A small contrastive image-text model, trained from scratch: text encoder layers 8, batches of 128.
Rows from block 5 of the text encoder of a small contrastive image-text model, named by matrix and row number. Rows with one number within an expert belong to one neuron, the router's apart. Each number is 128 + 32 x the weight over its row's rms, rounded and kept within 0 to 255. All counts start at 0. Numbers have three digits each.
Before each expert's rows are labels from the 100 texts, of 14976, where the router gives the expert most weight on average: "fires on" is the input token at the peak. Only what is clearly more common there than usual is listed. The data: rendered roads seen from a driver's seat, with toy cars, trees and houses. In brackets: how many of the 100.
# router: router (text_encoder.blocks.5.mlp.router.weight, 4x256, trained with AdamW), inputs 64-95
# up: expert up (text_encoder.blocks.5.mlp.up, 4x512x256), inputs 64-95
# down: expert down (text_encoder.blocks.5.mlp.down, 4x256x512, transposed), outputs 64-95

# expert 0
fires on: "barrel" (33); "dog" (30); "that" (23); "house" (7)
router.0:141114161148146152130091136088169198125154138154157072140121094091087152112132104076089165091130
up.0:140144075087101150117070130141109103110154136124119094063067154130141124176137097113063090090168
down.0:104147152122191097130171124176146156164115135136165148157138134089139133083184147150139118139106
up.1:129144156082178101109172160162150139138141153126148157088115158151126146174068086163152130149123
down.1:154123073172113138179154109148152184085090110177163160129209138125084179075122115123122106144119
up.2:105132142101095184125131105177125119112186154102133059131140094091110181127134097087163127138100
down.2:082132100171146119151090162087113168113066096146094108152130183136141168128109085107115090135104
up.3:141171150149101079110151051174147095110129090194095099148142192106122100140149115087192156045115
down.3:153113132106185133131127138094107145086172135136116088018124158116120211119178129094129103162112
up.4:120151111071140091163107095170177116182110195125131124174108100098147120120136144147087126171146
down.4:094074157193125128146104118112102169102136113145084155148132056115123120135142183124066111155115
up.5:118200143100100100096084156160120091187114116136182143131096106128178134112186154090100143131132
down.5:070141132116123077169131115108114150093117190139118087154112128115068139119083139085141011173175
up.6:122107099161117128116119124123173128069139145109097183115206154121096134163154105139152047099155
down.6:160124102147194131139076139155113112172178142194081185143135130077154150134158132135081130167178
up.7:132172136163104079091183073166149133086122107116130159117128164145130173122088120109150130116107
down.7:091161120086123095124151158096119131114154139111121131129162101133107122157126130185112058077100
up.8:105180115150183087142095113127176126136135170130137134101098148152151148171123144168165176119075
down.8:100096121092105184153164195129155141113127144116140129136139080180177069156115136114098208128071
up.9:133099098097093121137096112157131143133120119130139073171112058176151136117170116155139118108147
down.9:162117107126164101160113096154179112106175131181164133111147116100154086111149119127123126074130
up.10:144185188144072118103114092047120143122172205136134044125100158150111131118190149125102133143126
down.10:175119189075168127179141130144204151111119126104130085114151134141091108195187156086088175102136
up.11:139087186138140207124158163161122128128103175161136082092141116177095116130144121083131088150175
down.11:113176114139119093186087111134159122127141134123146087133055171153102103132068072168168125086122
up.12:095091131150139198061161096130108147133091160108168147210135087161118069120129118093096151160138
down.12:079111105138101116121160086078152133110190142139120178141134128135107160105118117152139115121142
up.13:082128079154168144092116063139139149123123237153074181102130164158147079129152152124128146130099
down.13:126114177120133183088165127128116141110089216172148179147167075118091150089111124077184153137120
up.14:125122165137139142148142100089141197139124141096135097139169126140134124074094147124102152144123
down.14:168129148152125074111175117127131113115151177125129136120143101077151077126163164099106123151111
up.15:102132106048144116085150186121091127167081089114120151097089127121105148105108121098104084108133
down.15:122135108134050097143164110139133147074133115138144159059090157134182112113141083131185116110111
up.16:087083165100112148107133103173113137101102180107127177235118106133077133144107146125091097148174
down.16:144047095105103159201176181134110043088099132135155128103181121142132121163155099153140167107123
up.17:143138125079160143174134141148114107128098138141171089128119155093123116142144164139135136132143
down.17:108094155163094120124100060144101201103154094149125165080178100112199093133116122115153082108064
up.18:170125106115175127119092144126127112110116098157124114106165194110145128156135184077148123113164
down.18:128107130192159182148130122120115121116150127069079139109079160064133095158126136140206077044124

# expert 3
fires on: "truck" (13)
router.3:085125101158175190070158170136113115154094157136103140168154134134161101160094168128203122166114
up.0:127142171128073131082108177130162154155142150144147086150124143085199051157140134102123113138191
down.0:168112095106129210089097123190102123102094119143090174161144120091158143096142109100121103111101
up.1:121120157123164146115120150042091136153182167110089169106113109126121145140124147129121131167105
down.1:135113117155111057213135137099131107105101155111148136147150171111117221164111168155159095128194
up.2:150118142092096141157157107105086174125068158064110142135094095110124121144164160109176088109091
down.2:132120099097109169130056135141154118166116113069163130122120091150128096150191142088112152071094
up.3:118101107153165148128125136153159110126166100121168166187167125115081152140090106179145129145150
down.3:107136084099110181111125170118197167155180113109128151101172095134087119139138140087203119127150
up.4:116163094130137101166108091113105162099143102108112137125107111109124099115062115132100129132120
down.4:157125122131115141154157136146158134125129106120090157164168145113121141132130192139112134096083
up.5:185150188152084133104088128088063111143212151103120180177174146121157111182160114097083170135135
down.5:181096142065148129090163171123138114128130107136132091158095136139104101148180186134146131147105
up.6:094125123158121159054190126088081144100092144140192083134098163162112159165150114179156172064120
down.6:143134149163145080123074131142101169117085087097147112108088109109132137101085092105093088107176
up.7:132126142103156103134193107145135204119084142123114127161209165124167127113164075180090143126178
down.7:146181099092117129065175124123089110127167079092130145135155199161172162124190111100118206141156
up.8:121150181138134135148107156043131113100117149157135146123107090146123087115146135092115129065123
down.8:106080101098130098103121102092123146152093102095136136174151129129084118115116153121125105184136
up.9:137106137122081133124152119116150137118122150103110131075157166119086148121092118107109115156131
down.9:107077100108122104137113113090132122129150177139137075155156152116144071112116118154096137101107
up.10:196127114134076142145114167149075115117141094093155078119149097154127171115073146088107157145116
down.10:118160084099126125160092142108145127133102163141080121168101143124116158087153115124137121139117
up.11:145120149079102141129152140091137158102082098109176140121137122141176182097179140141060136144129
down.11:109119128126153164124125091115125149107166075163088072134089149114185165140184155131097096078183
up.12:074114097137123166120147092102100104128133128181089133108111074153070167117109174142127093115107
down.12:104134113115131144107152127131127164121120130098181077172121146096135101140113121109140096125091
up.13:188162178085174140078167057104076142157090169102080152102132113128171150092107117140092107065118
down.13:114114151083117192138159119151148145133102133125146102045068056131154174096149125166100140149131
up.14:137126106158117109074142126132126047120122136160164183131155080119162115191154131192121144128129
down.14:089125108146094133126081109136099128144166090086121060180181109143117173073124108147170124136077
up.15:143103135092080115148101128102162096150161079113155111107145119097099090127101122072185182116120
down.15:093119127115151119114146119155117137150113131199123178168110141161137122194123143151093116183075
up.16:120086148166157163142104088075106122187178110099104125141174115111099189161144136085107161103150
down.16:136117096129131105100144142127105103110107093137087119087125126091144153119166146134169127079086
up.17:119139112160173149100176053103129210110126126138208077150067166105113089185109097104145128111126
down.17:133145118170151131062173101130110093166118109132186091118108104154134137139066096149144120093132
up.18:119096127112156117058130071134084111122131156156173164098214159117110086136181034127142143120148
down.18:144091111044085107158106160105185096170096147146155110156120142147084141105132141154112174191144

# expert 2
fires on: "<end>" (65); "grey" (35)
router.2:107133087140130068076135093087097085077108110190135174124136163184179094134150145137124131157077
up.0:156084132138146094091156120106135159113172161123151096109139120145126175171090135114134087154128
down.0:111160130158134092141160121094075115119092097127118180133073149116091073157085127142129119124114
up.1:139117121179161150112179143124111074142142151139107134145161162170100101084130119145119149179124
down.1:092105108120107080167080143075203204171086134160148121137091154124130191087091140152086076164133
up.2:107139089144119112192147158116133123118141143140097120157108143129173180113166161081146109104167
down.2:086181088105094188098132111096147144165129159143056087117139126131137091175154115184147076089089
up.3:122070121113123110162067142119132125124152149142162105131070095142117175097099120128085115188068
down.3:175066096165128108166153116127075143102145090135146101097118110126089152122122160141095085174138
up.4:185115188104073176132119128138057115193115116153142163154119123118080107132126146172050160080142
down.4:066116160130116149150109156153117092110149101149140098116144144114139230140144129153080095089184
up.5:172128103135190116125123134159095179170143180149112112161143179150113175186121096144177101153160
down.5:150116091075183195147144080130142124141107121129137159128159140136070079130119132159170148142130
up.6:121162131141057083175098161105133145180147143128144097107088128060102134173091155145075079080151
down.6:100173089162128151115106136139061190109073156150148169143119144170179140160138087142076164127145
up.7:099139118155094149067070109122098074082098136113083141136156096167207081120103108187123122161114
down.7:147139143112153090058100144133067079112136128131110165119093136163162144117116113094147127083128
up.8:138132143140099162148155092121090140115131202112148122151087187140103145155186113112167081062177
down.8:175108128129052190139114170192141131151097100066075160114162117083124070153148144113112141079113
up.9:175109124090076196158098083156192173091182156098161105147098104129095221180133173152158091145149
down.9:110131095148073092105160098117141089130137158079165065114155177165027098095142097127049165121115
up.10:107181103072175108112125128110076141132064164108160150091174132142171116151137081149115097104100
down.10:144153111114117169158088142103122162120176162121140149148107101106134145158140155090122142077091
up.11:120124126134163142028132068085070149118084098168143135128144102171180163054157133154178125105153
down.11:104154166089055095084065162131100060146126162096130101151140120151180121150120192131119097127050
up.12:144123139082153170104144161149099105097087143144106120159124137185148032101122100080173172093126
down.12:116159157141149090128148168118110120114163135144120187123196125134170175119204124113160192128131
up.13:150147136110148156085138093101108124184113133113111137094113180104105127122140144100102125106108
down.13:138114144065209128128172100138119153124137094089190118205103136118145117149134110102143117140120
up.14:080144083121140125185068164067127160137180092137149143127072109142088155046100146108130156192135
down.14:130073127061093037127106140152103130086149160166147176070127101139088114100104099095104089140121
up.15:147102124147112114067092124094092045117098112147130127154156091130170115119136090134162129092114
down.15:172177163149122121096089111151101162129128115159083147161159075191148183169122161173138145170141
up.16:152107141069189120159076144115210071084113159132150146117125167140162115083057123126158132158085
down.16:159142134148153106157178107131096098138117116153139131166081146119090116134065119148105117136178
up.17:089154111182153149144233107074057149173130064188118110109142107122122110169118104155215120136053
down.17:086128150135091144123178180094049108129135090115160148103162148151114162141149123142097108155101
up.18:098116100087090055160144140116116110083158122136111167136131107121094090078106108133090139147091
down.18:151104147184120095134115113083176193068138092146163199122112102138120113113077136128133128117066

# expert 1
fires on: "yellow" (74); "orange" (13)
router.1:138132131085132154202098126107113103167119215093144132148053153117156182155087135108104087121103
up.0:108149136129113130128089131121136114175130152159098151137100137165190159089044098117089159168142
down.0:124142148079154117105146124035072046124182118128170072117102079155081147113166093140106186111156
up.1:053122191177108169136143180103192119106117078145108113144159167123122146167069129093124119138161
down.1:092192095081165163146110110069172104127151100088144169142131105092145120122111141134170124110102
up.2:133101059113105111093133127174090115145133094134089143124084138083104121135092164111154110106156
down.2:137107135061149205100136123109184111134117095073141127117142100155067184104163103133153109141130
up.3:091109141135144171152084076150140152075086133103195061113109062122168097108128119098193097179109
down.3:112100143114151154161157098134140150116103145107144166143116102122092109146112165125086159192114
up.4:112118160087118154073194104160109144034104117146127123183170078180095179119144119155102144133127
down.4:114148104164128119204133109106135084201147170132144073155108123158121132182132097098098118127053
up.5:112080109101102145165145134090094135082119174156109134117102162069130099119170143131053104062123
down.5:105133197119166092096083148140103159125115113162121153128146113142173163143125104130162163129194
up.6:116112142166097211090130112103152122132129171133120065153151082101133165123089158166127138158159
down.6:107094134126081125079144110106155065075188116153159105142179119116128096124137161166168079163124
up.7:145106128124056114151169124094102080189154110102142111157127129180106105098134127142148163117102
down.7:102123096072075096172117097128128138158131191106163105129100171153086129134105163131102149123131
up.8:132151119110182093170136185182113091086121147072145146137154146080099180110095146110092115113106
down.8:169126146106058101105092090128161164133131142153115210130072110171149102107182120108106064105188
up.9:079134095141103072145122137070180122154082110111173141084107135126142128122117133098136110063153
down.9:129119104130146130131139154160103152065107105155141084234093167169155173161083136091085130185121
up.10:135170154122162056090054155081188108170139155153189111062084160055189118168133156085091178078110
down.10:126149126169168132127097180100182214079137123107201129143136084168159086108123113154130186084169
up.11:092137105118154133134117192119158075203165097135155130115123203111154136130066117136102155079131
down.11:130110132117109070125105152123198187093116098087154151085149124116175115162154150109130137110144
up.12:115176070136123204110133129066198142159127125141145075068163100170117167077168128155140095118155
down.12:120151091090097075135131124140178121164129110081151140118104137089123122146125091101071103094074
up.13:131121104087043191112123088081113153080101131103170111138164142081146117139094151141079146159126
down.13:150133142136169148111130120162133089143101106149129135167160134119191153127168070116115117129196
up.14:125084133139170142085127128173135089146115120119114080108121178110173113109174165159098162073148
down.14:128096135120144164113145155079139108115107068126105197121115078117069113149085112146128119165101
up.15:156132125096132128127167098134141161116119141162109145116111103133134184127057137182147182133166
down.15:135146104118130107067078175226089091146094178138093092132159061133111086111156085166093143148113
up.16:137092095105130118123109087110104173173132121120135120215106119142084119137141120199117128131113
down.16:109119087153102142149182155088143124122124115111138120129147143153091151089101110169167141232070
up.17:150155135130130116076137151085120199054179101099203129063094124142167102074154084173141164165125
down.17:105130118119130157154098162165104118062094135138079106193129125128118102120121154113098129121208
up.18:116072130098135156143091110132096110167149128110115114092046119106139148139144129085129128129122
down.18:137160123189137132147154116106199164128107156143093158092145180154131157119102144138137123098166